From a checkpoint of a small image captioner: 16400 steps.
Rows from block 4 of the text decoder, named by matrix and row number. Rows with one number belong to one attention dimension. Each number is 128 + 24 x the weight over its row's rms, rounded and kept within 0 to 255. All counts start at 0. Numbers have three digits each. After the name is the row's rms in percent of the matrix's.
# q: attention query, key and value (stacked) (decoder.blocks.4.attn.qkv.weight, 384x128, the q third), inputs 0-127
# k: attention query, key and value (stacked) (decoder.blocks.4.attn.qkv.weight, 384x128, the k third), inputs 0-127
q.63 115:164097140121154112139097156151120127148145121175145135100110128112177142115118133109164158117112138152137147146170149155151128152138120122151143151105162128131116136151114134100130173150128124123097115126112102138171168146146165134119106101107162166110149085167091100131123153146103133082132120108098169145109120091095162067090089125120113128095161137115100106111105102140116106099160
k.63 114:087066139106161122118098114100092151138161160125134157131166111126126189125126124095154137101117146129139122163137136132150094122091155145117119092162153123108110114120121153126139117142141133184108129106088126107113170132139135110159099161094134170116143146150109092108082141117155145141121140122117121135149121098146153050127151123123101140109157131116141146080097110143120114083135
q.64 064:087125093111148113119106131143149138140135157157131119115152160088098105095118155144121127104146124121149136161132141169148115131134112139116120118155157127135125158119113098109103134122107139191113116132167174101156158139158093100076100126077178149160152140171134102133075128156133125102153113078101128117093124129118115103141106143134113139083163170153120100128158108165121121113139
k.64 066:085137150129096141119109112121150130133105179123101100095144120114084157100112144103129133140123147136166112135120145150156121102108140152101124123193138119113174179114113128139116128123119146184133132113139140134119132135140051077116110165079130133164129169131128111125067109110180124159119140114142118120152113134110107123121132150149120162092106165134173139110148118126156144095134
q.65 127:126148096107126168133104146116133111100121124163135114105148154105143124072128160153134134111124115137119145209146156162155158103099102136139140162149136152125156144115090149109136126128126100151122108111079141140161158140161119101106091084108154163142159129153137130148093143153132100080148125106114167138135099145127131117083082124142122120115137161149094078156136124143161133091130
k.65 148:076124151131103132118112114127106134168112153133100129126124133155108177092132087086142140139106143150153143172097139134168126130099123164112140108213136128113151151122143109142122136135113161180122143123092124126110123128148072106124112153063151145132122160118114093119061127126179124159127166109125109123119128136116132094129137124125145143104119163119148156120143126147131141078129
q.66 094:157120126129117146114161150093090134134112147111152142119103092149139153103128118092129154140112105144096133127129079114094162101125157143142101147139132100138125126127172157151141097134162084065148139109091143154066102131105117148137119145124084090118139147097110119162170119095135131140116131178125094160169146138128107145116143103137115160176104116109162134150102124120156127173118
k.66 087:139096135152151093099120124137126152136170087113161153149110115155170132123138122085133131128117119118111118130118119079123129165144124133154145149072120108146090064198137109152154115136112119122113163150122129101149114133090205147153133135134110114120094102107080151119177146122102171101122138146114150137094147103125154130137121110109135112136099121111115139152122101127099089144113
q.67 112:127131131147108135075135149109137147098125093102125125130160136150116162120147144123152116168121046112114119203093163079145124137098143185128155131130105139127118093162106139141135107123126087123138155155055109112129062122121156132117128152131125132133131147092120163131125125108083136132127189160143145140142115127132139156145128130119137144165115103133119145136127143148132111116101
k.67 112:140138134123098155146149140116142142102111128145121118143127129101122139091115156125107162118129052113112131206048089153140147108161145212136111164147136107094135147138139146137110110130130142165097088145079127140143117136119123126114139107141114123120115138081145139137084154119147099100087140124122132120113147155142118127165128150143116117166148132116105140113143151113152156099124
q.68 085:102131139128117135101085139126129144091137111120106135111173136123121151111152149139166113146098046142146110200122176101156138167083124162130167142134139158146127105167092118134143131123095095153135142126081112098142082112140142102113101148111165147136147136123111133115104120153091136106149188133130156168110108133140157151138106143134128135129121122148110126134125113169139095105135
k.68 104:120130133123102156132133126102145129121098166145119113120137115096102159081106144123117157107129084122126120183078101151157136089155148189119104143191129099090164188112142157130111114117133157172118103133098137144120140134138086111115121119114121118138121170119139111129075139117182096123080119122123126124134146168132110117158151162144122131141148136126118128115139149123156173099108
q.69 087:117113092084142095135117124131132128135095125146126110160156184136077080154145126155116097148158147103137164123102151154156104114121133097095143099120102158112115132113095101117107134087126153158105106129187133105157150134131138149105137105113164168131132108126195142160130127155126109137169096113126143112140126138121078098154105159088141123124162140130123118115160142135100159106161
k.69 075:117142120086117136162135142147163107108125146131094099104148175115101079147142136179139103118149146117180144141144168185138124113105094118110123116164166148118169163106072110124116140117121141190110130105130135101160127129111083083140107119112138153138152119150167144105080154138143094125158134127126134107126081116125105143109124154122144129090135145145122108119154126128156153093126
q.70 078:162090120111144116104182166083094133130089142145153110122130155160064154119154112113132129142143112154108170170137133133133123085109141150123093099137103133119116107106118126133113082108152116106110108123110129116088108154096141181116129115105094131115120145124156144174158135116096132127123127146128103143183128088130078134140151112099121169175108089135148137141126139149132150107159
k.70 072:140139150100140122112108118149165141135158110148100119139125137119143123112122133107135125130100121078157128180107163132157131094096101153158126139120156112112150127169079111179105127115077128173090172134096163114165091154072140103169133122100131150123117123124108149107118159100106127109138128131153156089140124136099122132137089141118158114125113173114125150175170106134123164100105
q.71 152:131111136131146115162131105152130126171126146158128131138110142122129105145119109130112126090134232132144130054156109174125101126157123072113093099128134110124131153096144114111104150132107186138102106123204139131131186132128120126138154120136123115123119111152148093096126121149162128141116074100132120105107150131130115094120144133125148122093144138117131141099141123113105142124150
k.71 152:139125117113142121121119126127120110136138127117123132097132136135132098167129124159135091125131193142144119053216164118110124131081126037117123104105130152171138114101096106123135157124133101078166153109171139131114140120143133126134116147132142134124146122172133130117162104136090152151176115127141129136160118106122127151088121099119130141086115127148145106133114105138125111154128
q.72 098:133118146159141081135150111152139146159152136095125151148098100132137114161106108116115132116139173117134101032122089113113101146168141093124093103116120082120114129125187110153120135148135164108148143145185126131107124121103132146154155165146106077115102129122115125096159123101143145173105114131148095097111171129124130144139162132116151124135120109118142154104137121122090139158111
k.72 120:166129114132153121133131143130140123104144101119149126121128118124155080174128152174129106122141135133108119075168130107088127147154128067139125138053113143152110089129119135115144127124145085060136120124171124140128138115121178157130125110183111115123136096146138155135199121127072146104153108152133139148120130113142130161110130109128114116145121089136118111142110129118125098177129
q.73 109:130109145161124122080131115120152143125136093079139134139130107164129158171139109106164108173135082118144111116087148068132109152139146155132152110102113124139098118168139130165130117123125117106150147156110098116120056113107171138132150166134107106122102126088100157106147106111081147145123178162151122116121139115135147165168143127110143134161119096139125185121140128131109117140110
k.73 104:169139120137122156153161148125152137065110110136138120138138139096124108140113185169111140123140058100103121136102104136091150119167135141127104161069125138124107136126110166117109109115153106099127086149132135130138113121130151148116149092193111124124135105118160154155163126130082097101106102155146128151140126134154108160155121139153099132160152099135091105113113165102154116153131
q.74 071:126136161144117155109137155092077116128126151107139147100105089132151140054119135125147180105106121153120103167169111137094166128131126130156108157158137100136146152123166156127140116167126105115158126109085124137088120112120095098133088157117101100133148162128100116105135138112143134105111151143120106160133116152125156134086142087166117124125083106126144113140091101142171094148105
k.74 069:137090149129121119072095116103107148178153136122147158146142078134125176096122105076123144117115105142102129125129098070158129120140161163166131144105118097126094108155187138142152109133109109128122164127119146135093128141127167133115134141101128082117111174132085097152131100118142186115097125128133127129122173148113146110137159114123135121144098143143141141157124091166098113141113
q.75 108:131137095098127171123120143113130102117105130186128090118152177127113120096141150152126132110138141135128165200149165175143132108101109129118133130147130167122154130102079142090126122114131129147094092117099127129145156143156118121105094086114135177149149117142165127160106135162118108087151122110114160128137088106128108097103109113121115126098130147131108099143128149128168163072163
k.75 129:096119138108105136122112120134119131159113150142093125126123143149101159093140092099142133146092144133163144171109142149186130115080115163116145101197142125112155154120127095143123145124107162179116163114087129128128116128140077098138113142068148154129127150137117090114062132131168129150132160100130117115148128138116122093125119144115152140099124176127146151133142103153122144076127
q.76 080:140136106111126162147140143104103107118099159178145101107134150125133126074123157148133157088115179146107162172177126174135150097118116114132107137157133141134168140082095153084125113133144136158115106116109141132130174145153093115126084091111130154150163141149156105137108168136156121096143097108098133114153103126115094102084109116152121121104121142136127091134120127124161146089140
k.76 095:103125142123113113107095111143104141186128137133094126123136123162128164101140087093154117138108166142162128149123148126176131122070119140126156100175145128131135134130135085156143141130106158163129173114106130122109122134130100109141119150063160138122118155128099083102087115126152151155145162110125120115142130119099137102111127125104165146092116168122168172139133073159105134087128
q.77 066:176128123157121133118171148136124141159119130118169146159099109151128144117110100075129142144145167132070166116129101105109131090136129117106115136114084137108094117117135140150111110127174127072121117129082121147089127125126148184129145114158108126111094127111151170172187132108119108157125101147142117135153138136129105152096146109127144144176113094114142147136131168078149152119121
k.77 063:134131144153154098140133128150123109133162081119139145150108144152152096140141112147162110138109120120130136153149149089072125169109096131148146123060127162184106063152118101137128120143115121105128154136102110092148095119103192158157151104170119125112116108128121160133179143138078134109148143135144147135099116104124132139104121104117151094142115109131114135164136125108099080114125
q.78 106:142119151152130098146142087164148133171139120124124137151107104142131139178104088097126121120144195120141102041134114118114095147165130082126108098103116111133101128135159114141116149133114178115125138147180119134110131109105156145145183137163121096112087112119124125088143112115140145178109108118145111100101166129130139126147156128120151119133133107111138158096148136102084121124118
k.78 122:167144105133148133142148145133141098108134102123143128120125136116137076167133152176116113122140145134111121079177131126069136145135120065138117127055111151155116101119111138113140125133141093056153115123166121138128133116131170150130134115188111118119141096149165154140198109138077134122150109141135143137143133120141119168104127111128109113147129097140114104130117142117119107169133
q.79 065:130146143171100130123100137130140133114172105085121136122117068116167153157128102114128118147102071124127088107117100072134134149145137158145146144101141111125117135169177136149158143148121092104156148140114114139108090094128135122139135159157134063119115141115078130092128111113113125149106165142117117146094149158133176162146146120154135111151120133129118150142125109116119085174091
k.79 070:141136107168123138121149138105123124089121126123165128141115112117136122150118150148124142116156093152079120086134098102098134148199139110130112152093095119136107099134151166095122103136156120097124087140146098135130135107139175154105138118184103103129103109110129143160173120122108136106094109135114117159097137125162114141133138114151085101172113088133101100117112186096146113175127
q.80 084:098142121113150118137081092167167116121136109159102115135156153099122102142135141154130103109149142121159129138122176157156113155130101111123138111126134158126132130127078101105133161111075159204115116150151130108181143136138137106114136120113162154142119121162136127086080127166124114105138133082122162111081112118123145114148105147131145086086161145151091107124148111142112127092146
k.80 083:124151115110107150149131125113139112122096174140093093110137128102072128131124139159124140134129137142135126125130135181140133096116138131098112108189120127096179192072117142101114138134135148157150100122136118148094152123168054098106115128112151139133152152153167107131066096127172108161125122113142105127153127152119103109116141150151125153103149139143141113105138148139146170112144
q.81 068:123137159188099145100157141115132119125152128087139137111092079127175167136117130109137143149107090146111099136129098080095148128137138161139128149110126127131128137163185162140161119163139121093175147133085112143100101084134122134164140148158092079123113141124088123112142127108112127132107162162126126142136136113119174170129145108149131151143093109140120140141115122114141102160075
k.81 063:165109121179128137099136135129119132118127105129177158151115121133151134128110137110120130107134095141077117124112096078091134141172138132140139149086095128135076064170156146115124113130146120078128104156126126145127129114120196168126159106178112106124102098118113132153184127128099145096091112146125138147111159120151135138139129123144104099167133093133115113149102138112107100152144
q.82 130:139121140143123114094135121124147152129143106076131140143143099150123149176142103099139096174142070099127101119084133068129112142124145158134146116102111126136098108169134125177133105120136105099143155150096111122116059117106169159135166158148118104113105130093105166128160111103086143152113165150141120127132147129142142167161136129109144150172120095127128172129147136126110120146103
k.82 130:167135115129132144143158154122151141072129105117148120144138132106126106136115185163115149121156059101103124149103105135086134129186142148127106160079120137118112129136109176115107106120149107117123075147110126134150120137125158151112144104187114120126130110104160162153169137132092099109113108155134133138124123133159124154153119137142093119165144090124097108111113180084158119146132
q.83 069:121125131101140119121136111110146159110118102110099107147150135131111118212182119132115100184144094108161135079096168096133101161144141125127137097100109145130103095164095088157137152105113132117126142139157106108142098128094156161155154142151115131102104112105128151107131091115093160175134136149142150135122136102130124151200132135097112125137129111120132169123121117118104150131157
k.83 071:145163109115134128178163154114152113057119111148112116128117168097133077156131168207114121098136122110114136109130118164097134130175114115136109135102141128099132111119084142097111130117155127110098078128156128152160133112119148127142143110174119147112135088134172156121136153125093100109119101149122146126134119130165116147157100153140091122136185119115099116100132142112142137146145
q.84 093:132140124113104140139144150090103160128132155103126153097106090118141142120136124105081169123109103146104120119134067115103155135128156135148108138151157078137152117110167138135147104148159080073158140082101154143085131125110111120150101150130100099101161145106100121158149140093144146137120149161112104157149125146129119133117134109135089154160110135107137123155100116119137126207092
k.84 083:120102146152135087095122134103124154136168116087187132148115106153158166135133124062136127133135133118084125086106092088149100162163141123142139161106134117127089084194161132138155120131120102133111151138139126120134116134097175154156119152133110106137102114089076142126154152107115165112106136156095119134083126109140141125145155111113129114133101125110129157133109105132095108153109
q.85 094:140111139149144079130185124129123134158118134106155125155097116173111128158114111104132140129150167105105143052122098118104120100160147131119100096118103114123124126120178118148106109122165158088139137151164121132104122143099134172149168143145092081128105122110129133129174122115152136163111098145150081099139151114121102142132168137113152150150114091107166163106120146109102146145116
k.85 119:171118110126160114125132145142141120100139082125140135134126135127159081167133144159131110122141120124129120096152136112098129149145118089146127150042126135160107083142104127125141134128130084067135135135158130120157124120111201150143137109179124127113131094138129158121206125131053151106155111148135149138132129105149137165126114117111113119131120110142109112140118118117120089156129
q.86 103:131126110110141126168131109139115105155122141172123115122112148108136083144129113145101133098129213142130149073162106187108128112147114074127097108129142132125141140078123118103126158126125162132106099099190137127145204144143100121135129104142132157126131106162155099127128129139175122123136065097121126119131131128119107093111125131130136106089146139114139105133123141102126150123163
k.86 099:112125128131148104130109115150115114160142126127113142110115138161142103162141085125142091129114208138155126057196162123142109134074107055121143084139131147164127102117114083121143158139107130106140160105172131117122139117130128131162113160111152142129143113173112115108136120133115162159181133126140133130140114113114141120089123115106161129084126140126148127126113098144100112135139
q.87 085:138152096103133173129121144124138108118115126182115099117153176110119120094149139154123119110150124126122143219141163161159136102109103133122131124144121166121146136105084133105125112117139114153089093113085135115163154148152116121109090070112132173144155132149171137153103142143130111088145125110114164118146095126143099108108113122126132118107133147145095105141154141128158157074146
k.87 105:093123138120104143134114114136116133159112157139098113137134133141099159099140094095137130152106141140157145179108151151180130113085123166104143093200140129106147159121123104140122136124110153183114134120086137129120114126147073093126121153075146157131128157131124109115050131127167116152132162110134111108129124141111130097127121139133150138100130178121151160121152112143130150076130
q.88 091:138102130122136119102141137091130147109083118110132111157138136172091143150163117122135109186140077121131153159079152095155122120082155160118140090128098138107091095146109117155126106092130113127111134143115117107112067139085153161128134139116110140105108139079148137140155121098085146152136152168147129151157129109146105139165138140093129135182133093106138170144117141143112129124148
k.88 083:148161118104125132156146137114171131089141100165088119115123153092133109128133178166114148114124073105134124174090123160122154109157117192153096148104157104098139134138065138147135115127116138149097115101104130116175085133092146108129109102148119143101142108129130167120102178105109121093111128140109160108128134136132123138161110145124107105157146135134085108146154117117151160116112
q.89 131:140128142147117119092155139117141153128134109078143133131135100148123146149133115098141115171127063103111114140086128059110126125128144170130137140109117122125105114154133129166130090126157092098156157154091118128106062117109155155137159152141097087126105146088112168130163122093096132154109166165138112121153146130135130168151145122124138155180108085130128159140132138121123119149099
k.89 130:165129136147134136134148139130151139089133097115159129152141131101136107122120178142126140130153058097106120155083110119084136138196141171135114172067123133121100129152119171125108103122142105118110090162112129127152113131115174148114160101179093119130126108098141160148163138138087109099107110158129140133116121130153124149149113130141107107156137087128096121124125170092142114143139
q.90 129:118140106094135130178126122135118104143122154159126129119117138102133092127120137156089142082115196135126137089173100183117143110144106082135100132150157126113163148076125113104129154127128156131116107092182154136137195142145097118140121091127138148125152119168144094133119144140181121113142071099101127132127117144112106102107120125138112118091141163120134079135128120110128144124139
k.90 116:094124129120141094121091111131106119178149128119133142115125127171138131145153082101149096134128210145154133066181151106152098155089116057122157093152128145156141104122133095132154159141115139126144164108164121113114148125130120124146102157084151143132126121155115115106134130132140163151169135118117121129110116114111130114089139112107165136082115148122166144134124099151096121132138
q.91 064:176134128137124128144174158133133114162129121149152122146122126151167127136108101109124126132138194123110134101150122121095113097126125129119110145109107143120128122113123160139116113117182163079124117158100111167123137133124141157154175084171075121129106102131165153161171138103146113156106086144162134097153129133131092127089142100135156124136132108114143119136113170059142169097123
k.91 069:132119126123164082140115140161108120163150086121140154153109160161151107168140090138150108130124137138123161135162153110101111169085109114118133094069111153176082061129119101131127127129119126085131141119109122113140116120109174173150150134150148124104133093138136130123169126160087150123172138139137128133111118102130145116080114109103155100135137097141125148135127132131091073121144
q.92 114:136116144127128098110129120135142156131143113074132137140129090140116144177132112114131109186139065101123100113078123063126112145119143154121151123099119116142096111161142113167131119113145107097156169141125123113116076124101152151137168166151121113114098137095094158128164094103108143166119155152135120126146145135143127156188137136113130153165127108115152163132132132122109111178102
k.92 123:160133122144141132141152150119153133064131106105159128137131126100140098141120185160118148112162075100106128124105105134089114135193143138135101159079123130119112131135118175111103104128151114117127086148139124124153133135121158140117151105195106113133125103106148173140170134133104112105101099146121138129109121130154130162151129130148091116160143078130095102120117174086147128162127
q.93 110:116115145144140082121125105148133159141160119087104149146110090132127126182124108119100130119123128117142100048096117101116101180174151109124120098120136104142120123139162087151123151148111147122147152140187130104110109120096147126154148180155121089127105139114094138100132116103123168165115144142143114106089152120114146152164152137114121136138122136121132173093133109131089104175116
k.93 120:166138116137150132147146145133155119089131118126165128131133124098140091157123175171099121116150124117089110079149108130079116131172138076144121164071114131122112123121137159104119123116154087077151102135182134152134147112120158159119140103193103113139134109135147157127184125126093118110127084146126133142132132125149111168139130139140101125151147090135117104129112159117132119178139
q.94 075:106147139141126120156110107165153116131164118120105138119102098110179119160113128137126124110112186105155091036144088136112131140165130079146136135089132106145130142135147127125121204129098151112136138112185122140150156105147140104151157127153154111118127102147098104081130116133153132141126094109122136100091149160135150132115127139124155093094148142137116113112144122098093121142123
k.94 080:133136099140138130146137129119112110102128119122141139116134132144120097176150127172126108132149156167108132065189134121076128148142136056108120096098106159164108100082134141089144153122158113064160100126172108135102149094162137139118121131154132114125149107141154127126181102145094143136152118136134118154143111104142127145101148106134102125127138105145117109113092145120122095165160
q.95 071:130143126146122124135154144122115126114147116087112147113100088133155129154120121123095154128107117144103107070128076102061153143168159137152114134143135095134145126121183144149139125159146111093165145111139122133096096115120134129168121172150085071100147124125079134119148134079129150136116140180137107128135148138126155163116138127125122152153097125102131151135114125106113111192089
k.95 076:162109120155148109120133145129130141120143109115173153145115119118166121162129128127115119129140128131089124077142112105105116168178144080145137156087114122142070063170147133116148124126129093065132125139163130133128132119118190174143141132167111129117117088109098140127203135129083153108138115151109127161104144123141129133137125117124112109145129112116131140132087123122101097165137
q.96 077:133119130111135148111115122127158126133102101164146096149169157134101144129153124113171081155153120119151146180118189110176092127087098138102165121115109169127098121148057132135126119088106127146090108149092112112156123132143152139101144097106161175138113111119166148125116124152101113136132138108143156139126110115138128115142114118115168121130133121138116145128152152135128134050164
k.96 089:122164134092103156140136129120141104124096146153087104119131149108096131099122124158141146139121097114172145210112148162140143101110120189110111105164132127099186190082098130148102128127117164177128108125080124128139119131145077103119126117097141135122140151135154125123077129122154100138121141103144115097140123141120134128111143148142141129128135144138117123131163155135152173082121
q.97 090:144118160135115124110158135116143140142137105068128136142118084156143146167143116108135131155120098109124100089099116060089120141148144140141136116106102122124105119142160138166139103146142123082144155150121096132099074120099152160159168154161087091111096133107100154116166103100093130157104146150148121130139144130125138176153159123131136139166103092122145164124114155115113132161102
k.97 102:174134124143141130142138143128145122094136100125158147147126132109160089164125154167113129130148091102102124113124110115083128142178131115137121148047118126135091096136126160114118112123137106086116097147137127133146131115115187168125157104198103114120130087113139153140193133143069115098123107151128142138120136127150126154136117120136110106165143089134107116126114161101124100160137
q.98 108:114125145155132097148116094166153138144147126122091140148113124115141107166101115128110124099124198118153101033136115141122105167174130067119121102116141101140128126129144098123114171145094176137113126130210126125133144111126145107156150152154138115122101110136119111085111124131141155153120115105136122097076167131117146128136130142129141114099150139119128144093142112120098115135129
k.98 111:150141104127135133148150140114134095105124135117142131107138139112129083166127158178115105115150157144097124053180128131084129128129133049133121123091112140149121121098142134102136146128150092058174108112183126152100152108143145152118137118170117125128140114163154136128181106134091118131152094137130128151146124114151106159108142118133101137128139094147130096126107139125137116170141
q.99 113:138132144144109121091143140110141138118141116070127134127129087139133153153129115110145117171123055109127101135084124061108126130123143179139136145104129122128112123158158148167143088125155089093159162142087118132110069120105145145147147156143096090126102143106096160131156111102103144142105174163139117123148148132138141170164138135124135138178102109131129150143127138127129115152098
k.99 112:148122124152143144127137139125152134091136108116160125155131111102134119132124165140126146126165057101102129137086099115099133138207148165135120162073111122121104123151130180115110098133137107122110078156114117131149129137118167147107149111175096111136117110097135161149172141134098110089097108154120135137103128125152128141160125128145094105171129088126094118124122170094149116150139
q.100 089:148114155165106132088150137103128143113115110094137116137120118154129160150148123098182112170127078129126126144090132072128130131127134158134151104115102134122104100163122138155139112122139108104141147166093090117111053130088147161136139159126108093116111132086105149118159124113085133152118175175156114133148132103146135152149149127116142148177102081125147178126113140127116126123118
k.100 080:185153106133124144148168148134150123082114103166113115149134148104143090138125160167099142136132065110097122160116106144101163119162136156154106144060135108106105113136094138136119111107136115096110100142122133133143099120103170137121144082187101133107132107113142151149153127118070112085113129135140161125156148148146122165162117123118105118163154122128078124144126143121140124136119
q.101 087:130131151147144087110149105129138144134145118068108126158108082146128136170116116125118138152126114105121107050103103080092120154177162121130124103122118093126121107136163113154117126139143136107152159135157113121110098122094135152153154178158092083104103131114086147122153127096133144167122132161142111107139153135119133161170149138124132147155113102115135176124118120118095121181106
k.101 110:171133115135149122140151139128152129091142100118160129136125128108158086161125162163112117117150113109097116087144115129091123136176130094145115157046116134139100092140129157108123125133151087073125100143161131136136132117113182154129149110186110114130124092114140162130196140126070123102131104151125137139113127122154128159137116131132103120147141086126106125123112146108120108175134
q.102 101:115150128126101119123135129131132145111171114076106156122119069117166137143132144124094149144107079097115073106103087092109155130137153149148117156127148097124132124138169128145162121146146083096168169113111137127119092109118136110161136144154104087111141150114081140122126126088127138140114156159118123114144148156128155169157142123132097137158115145135117130147129100131122115199074
k.102 098:138121128166135111138128123124139148106139106089181141142120112125161134155142152116101121126166108128088139085093110100102098170200144105142123162093113146126094096166152160107139121138131112103127085147157113125130141121128167163116142137170104116140104107085123146129168143139106120107107120152108117151079126114151128130150138114134099109153133090104126151086105164099126100180150
q.103 089:115138100123144130163097108164132123133126140184111116145138156116119106120110129140134105105136191138151142127150150178187122135118099088112131121135129146112126124118085119119121168122088152182089111124152129125162179122160132110121125097120173174134135133148171114112094115150143141113141093075129146125096133149137131085114103128122145103097157165134119111106154144135124143071153
k.103 084:095148137106110135135125117119110109152116164142086117095127132148099132120138100136135118131114171158153136143154144153140126104067124113103125096195136145127181166060119110135137143141133153137166131093117120132121150132154057109115105139088152126132152172154140103128077104129176127172159155106137112121148112125105109117088147124121145162105137149124151121111138125132143161107137
q.104 074:123099136101147103094137113079117131118102104113126108134130145134082124180175121138139107176128072137151172119112147110144104132135144147137155072112100148123109103127100097129129134106104128135108141139154114086134092180086127152136126151110124151117111095107119134149163105129107146141143135167147130139141118074097096134176135145110106129149122086121170174135109142127099117135171
k.104 072:157148112103133131152161156145161145077133111166079126112130155097145089135133165189102161113109117066133115116128111160153147093161119144157108145086144100095145141131082112130131128102127151134087117107152151129148119140098149111153130097152137142113151102159145149109096151115109130099120119144128153113154131153140145151180100144117106118147149161137081101147145090127146147144116
q.105 099:117136116112147140163090122155128119125123148177113125117129157091123110104115149140109142079136180143129138136166131188161133130118110095122123121157145118125135141115106123089118162130090137165109099109152159124152184122161099082115091107094161161137153130155142100130093145167161135099152108081112137132099110139120123080107102137128120113092151181134124096118138102138137131110158
k.105 101:079128134112121123113114114109107131160118169127108112102122127146102171114124093094135124130112182160145138120149145143161124116080123110116133106219135125125157155102140097133139149134114143152141157107144121129094136125150072102131101161060158133137137164152104101110070120113185137163139138110132116121136129125101123107113150128129147150095112154127154142133145101155123154101113
q.106 107:115124145143138091139116101164145136135149111092112149137113094129137126193113104126121106144132136098144096034104099110131111161153136116122137122103124096136100122154158102159126161129091153125149159139175135128142111114104147125157172159151139097105099132120111124085144100111145148172115121122137117117092174156126146138169140156129143127130152131125140144106141118117073106179105
k.106 123:146132104135153127146154142113138116077135113111146139120132125109142091164121171174119133107169123126104121079156115132071116135172135072122111142078113142138107111113121163095127119132149107071153089132161124133127151122132169155110133112184118104129134102136159163134180121141087133114128095146127136140120123116141122159123134108135097125148145081136107093110110164104148116181141
q.107 136:132143119115113162103136160080117126086118119119127114109148133149115146097151150141134137161123041137110137222113153107126154114092128188131147145137121151123141118138108142131147105122142075125145137122052119120117078146125130129104089126116111136138147145110120151161126141124098123108142172170127135153159097122129125150125117114131111148160104123132130114169105140146161128118116
k.107 140:131114136137103139121121119131129154124116125155118126153124120114128165092122123082119158132108075112117131199048099144178132115151136213136135144163128097093118141166147129146121114127112159183080125135075130120146113131112124113136135131117127136120116132082118117130075159115161118118091152123121128123111146152132133096174122153124137126146142155103117161120149127134133139091116
q.108 084:125136106096132149134123124111135100126097136179150108112140174145104104096140139149137118122147134127128178188139161175170113083101105139120141119132114169113142141102087132097107125096124139167091092128126138119149165151156123145100112080087156165157141120149164128145114121162139101085147099104098138123164109115142105083099109138119130121103147135146144101130133141121141149084160
k.108 095:097126133105120129122110114138113128151113133150076129117130144142113147117123091104155135144088136128181142163115157146175137099082118170109133094178150121130157150118107103147128140125105161184110164109103139113127113148133077082130112151065150153121128150143120103108064115128156139160128161113141136111157118135108135103118123134115160139100112179129142145125150095155126136080115
q.109 144:111132118095140130177102114143116109135132156160112132116118137098130093118122138157092134083114187143137138089169114185116135131143115081132112131152157127127157150093125108095131172140109159148118109087192153138143198138142101103137114113121153147121152117167140087125104128151174127112146079100106134140111120140120114092110113141137115111083150164121129095127120117121120138136146
k.109 128:090129129113142099115096109117098115165146149106125137105124124157128135134139091103134100129120211144137128052188147122155104132092119056129142085172125137147137127114136097135154152140118140122155159100170129120113163124144106111136103157087154136137131132165109096104125115130155155161152127107121126131119115112103131108089145117112149142087120141126164128135117095156094138139129
q.110 088:117129120126127164142102111141127095133111127190135117113136165109134120101135134150137111086134182148156138159166170185170124128117098115132150125137139150132151137122089129110126152138076148156092086129128131141160172136152118092104108097109156155150135118145156101099085133166134121097126113094125152136090103132133137103081113113136150102086154145146110108123148128129154136074156
k.110 101:103128124112101151123122112127097128170099168144083131116139129137095158110133089116143141147101165155161130150143150153158139098068128132109139083192134125141160168095135102143131148122116155158141146111111131134102133122164065107116108140077158136123137160152123091127068108117182132167131143101138117119153140136106123099108135123130149150099126169129150131140140111151128143093116
q.111 083:108123115114145140134094124147123113132105147187155113123150174106111114080125142122145125108141172136142156168164153174164118118111102113101127127150121164123130151118082122100116150112101153175099097139139138119156181141153123109098121098084163168153137129154164119131104129171143116109145097089112139130115118123117112088109099135132133122082149147138125100120145128134156141067166
k.111 088:094132133100111138116122113129115121161111156150091126105136135140093153103114097124148132135097158149165136155131151147165133100071122150112133092187142119124164162107124101151132137128121156164140164106100127129112125131151068089128108149061154127127145168151124099134061110114178133164129152102138123118157119129104128107106127135118146158102122167141153133131140097146139149088115
q.112 053:141156127138090155150197165149139115120138132128114131126103109154151140097123132124095156107123103131102103143156102136084169102132116147143100159151143110115175113115144149112147112154147117104158131124064124150087098116125116127161142113162058110122133149123102132129145157116133107100101138159139104135156115150144143168083150106142129128145080121138117117163112171091161146138096
k.112 055:124109137151134123110117135129089173165146136140169163184088101152163187104129104072121130132126112160084138164112104098140119144110153124137137149102092125138060069163170144092141131133119106098125125133093114137120121145128198165130139145128140130114135117122092111151155109135088143135135148124111112126106143124112135105142135125122155126146124137108117172140118123144084108121146
q.113 120:123128121110135148159113131140114104132115149178131123111124156106131115101117143145121148081114201158131150130185121188131134114128108079131112134150131140130152151105126131098119147139106152152105093112156135142143201135157101102117090090113152153138152116171154085118105148160169123099138081098119129130112114125112114089097124130143123112075142155131132089123120129131144139103155
k.113 121:096120123123126112110105109140096116182131145141104128109123132158122147119131069102134107135101200151151131102172154122163127123065112101127146080179135124139145122111139077144143149134111156129132176102136128126110134133137099120143109156068151137124125146161096091112100112123168158157149146107122126120139131130101133104097136124112154129098110169126158140144144085161097135110119
q.114 082:123125126119126160112090126139143113123137095161126101117172153112124143112148135130151106135123120144159139203136201135162123142087093135118164135127132163144126109150082129116141126112087115161105119145070120133167120123146146111095112101117175177150129130140145148125089138164086118108132163111132177144102099097133142122132091114138130117124134139149100111132135137143162121071155
k.114 106:109143142116102154129130121123124115145095165148102109130133137111095164086118122122136149136116111128144129181104126161143139091107125180110128114200135122097167182097141132136103124131120167179131120125085133138115124127150063106117129130091141137134126171126149104131053125128185101146107146103134115095141127154107120108127138150148143133131142144129142124131155156139147166076116
q.115 064:126122160195120155120120131163154141131164089104133153143105074135170158122097116110160122142120132125115098120105128098121132139128119141118145155095113143120107117189154150151136132148109127109121122155080101156112099062152155131138150127161146089137104145112105163087130133122102144159093165114156133124100153156141170161116151132136169127146112095127108155106141145128141092126100
k.115 063:145139105157124155142166150120132094100113130138142137133131122125135113124116124172126133134139094152087121161142130107048165143140138127130128143088098150139107098097157137108115111119156106069155089151109109142127134127140134172083154096174131115122113149143147136169155098145116109097119133129141150156136139130145095161108133108165101122188128090162102098146111179107149107137145